Weights of a small masked image model: 11.4M parameters, 12.0 epochs.
Rows from block 4 of the encoder of a small masked image model, named by matrix and row number. Rows with one number within an expert belong to one neuron, the router's apart. Each number is 500 + 40 x the weight over its row's rms, rounded and kept within 0 to 999. All counts start at 0. Numbers have three digits each.
Before each expert's rows are labels from the 100 images, of 14976, where the router gives the expert most weight on average: "responds to" is what is common among them; "patch colour" is the nearest of a few named colours to the mean colour under the peak. Only what is clearly more common there than usual is listed. The data: views of escape-time and Newton fractals. In brackets: how many of the 100, against the usual share in percent.
# router: router (encoder.blocks.4.mlp.router.weight, 4x192, trained with AdamW), inputs 0-191
# up: expert up (encoder.blocks.4.mlp.up, 4x384x192), inputs 0-191
# down: expert down (encoder.blocks.4.mlp.down, 4x192x384, transposed), outputs 0-191

# expert 1
responds to: vivid (64 vs 14.4); warm (35 vs 14.4)
patch colour: orange (36 vs 2.7)
router.1:472523527525517467395398412498492481449515491524458533494482421503464555470528446457484474457513575451454471528528518478497494511454516501482483548469453543518554484486483542542473515510495491444435521532574455529497535459524419561563515547519437523418507411461539540480559483467487537487500608418532521450522468503488506532528503543534512410536486597522511447499577467526480501464491516479548560454470483491489558491532520494457512477591560477495501503487461511519451466524513473529526516495540475537460483451552437554561514469596519500537527459515465561499496475491471534450
up.14:479482459526549439547545529539452553438496501486443501507493508488437427459444478455528514497510475483499548532405485575513488550464380513522489486571515473568529522515526525455594471529520515548513542487489456549531465462504503491530525488456428500553503502483475481492419470581508473454522482575482488546507539446474532499566462517544489464450566495484504531539540430449533575490546562476485486515483474454462518433487464517550469513443494475506501535524454546446459473461582555457450495600546590516537509461479446478534436534505556499504486451527516505512536557505439506471
down.14:526486502479576519518547500513475459531468531515466446526504498545468532554563539510486466468592511518523556528439501472512438517459542534527472512502411526381554469461496519529465476526501524521442492466493442438533530543495469451544529513370473525509522446435493550479433484497500467539545518514472543457461496434545506483534442505531440559524498430459476537443521532492537500493525550495530491529504406503430445524446453539523537573509512495484476473512541560503520474490519538488479505586508549452497491459527568483468538463522574535559507510486555375466489479475568466468

# expert 0
responds to: sine Julia set (53 vs 10.2); vivid (53 vs 14.4)
patch colour: grey (51 vs 15.5)
router.0:469523548486581514535519459516567570546537472508528529443483551430577499486473521545489450476469375514498474508509441434525474543464558506511498402535511473512490401449514563483533471495469509534493483502508555451546508472516480489446512487472518575531549560472516440509464479507461459517460505584516558476462479491512554471542480500555513490404474494507463491570515495500490485562453486486440485485479513435465531553469488497562487521411544511447479575538460558485522578508390587485435502533498536458486554504470528470526518531470442509506501485535482445499531523491485482569
up.14:492571460493484435532509447541502522477537536506487493494473454460532433568552507526549523372490458441438472465508524482503524467524470480508524475517450494567512482543498575557490495485457474480449486518541506531459486385546505515502476538535466549539518489517541555503522434487517570580529511513514479600516458485444489551516527451530494452521556522394535499511554509503475461549491462513397471470516538469503505531522525510516524437503530491528485448548499484513447449469445554439561501538483519418457532509485468581501468525494501522581554482562483425448495460524427520556
down.14:504540514422487569531545459491487535492491494534468458428530533618542552577488498491494541501483458546485525478520480539435551542521466520534525524480519491479467488512492483472437465514581542489506464529488502438543546542449497465461528524467494557504513531483533533424421508480490493480551614506504438479564520520597589447456511452528486515489450567504546476521464486526449456465496547489517478536519486435518554462474511452501531536488475504474531461445426454457496497510497495452495454527572457556417551545453426469476423553554441506521444501461521490440519539482528566470

# expert 3
responds to: grey (53 vs 14.4); burning ship (41 vs 9); dark (32 vs 14.4)
patch colour: black (94 vs 27.6)
router.3:573470488476482503600626533484513468502518517503529515457527480523471473489493580528497555534492437580539479484436493529503483511572473522532478479499534465508450529464492475485482490456447534564511515513448543482520547537521563454447437524528549446510493567567437556482445543420480467533484451539548476557503565525463499439499536458488439534565533431470494460462462471479480499525482547585528494541500527514534471553452432524585529514485435572552471448466500540494585489528478536482532487434487500510553433517486558464476483523480571451486507498535483440438487496462506469468
up.14:566508445561426517493465482486505460519452396484460446541513625505457483502512391553500433537515513463468497517518505497511558555535498503536484468503529525507544479522516470559444441524459456506569460505492504448499455542516492459431499541523508446479552516492464449511446480531521474500490482472435542524480447491502532508455471464512520502480533497530448557494465502494488527515596465515520439435505507463518488540515438517435478448548536520524623491433483546452426493538495468484541476474494582490522479574489527549508486585555512485561576562515528551528513460466575497463
down.14:465529469493604537452535561460459448516540573425608542464528403466516490527460474455538554496461503578504514522518458467463449442512423534486445546492568513543505468558571454443463526556432549513503473542526518521463502501462505471508543419529502436478487524530491534498444485467523452520514457455455482498529552484509495520537479537520505446539489558464493476554517468485547506556507458520476525520487494530466502553496517505436417488565438533464533555471494496543536537502549502453520484433467476520493412501515541486550553515492463449404475493490502449526570510450502527573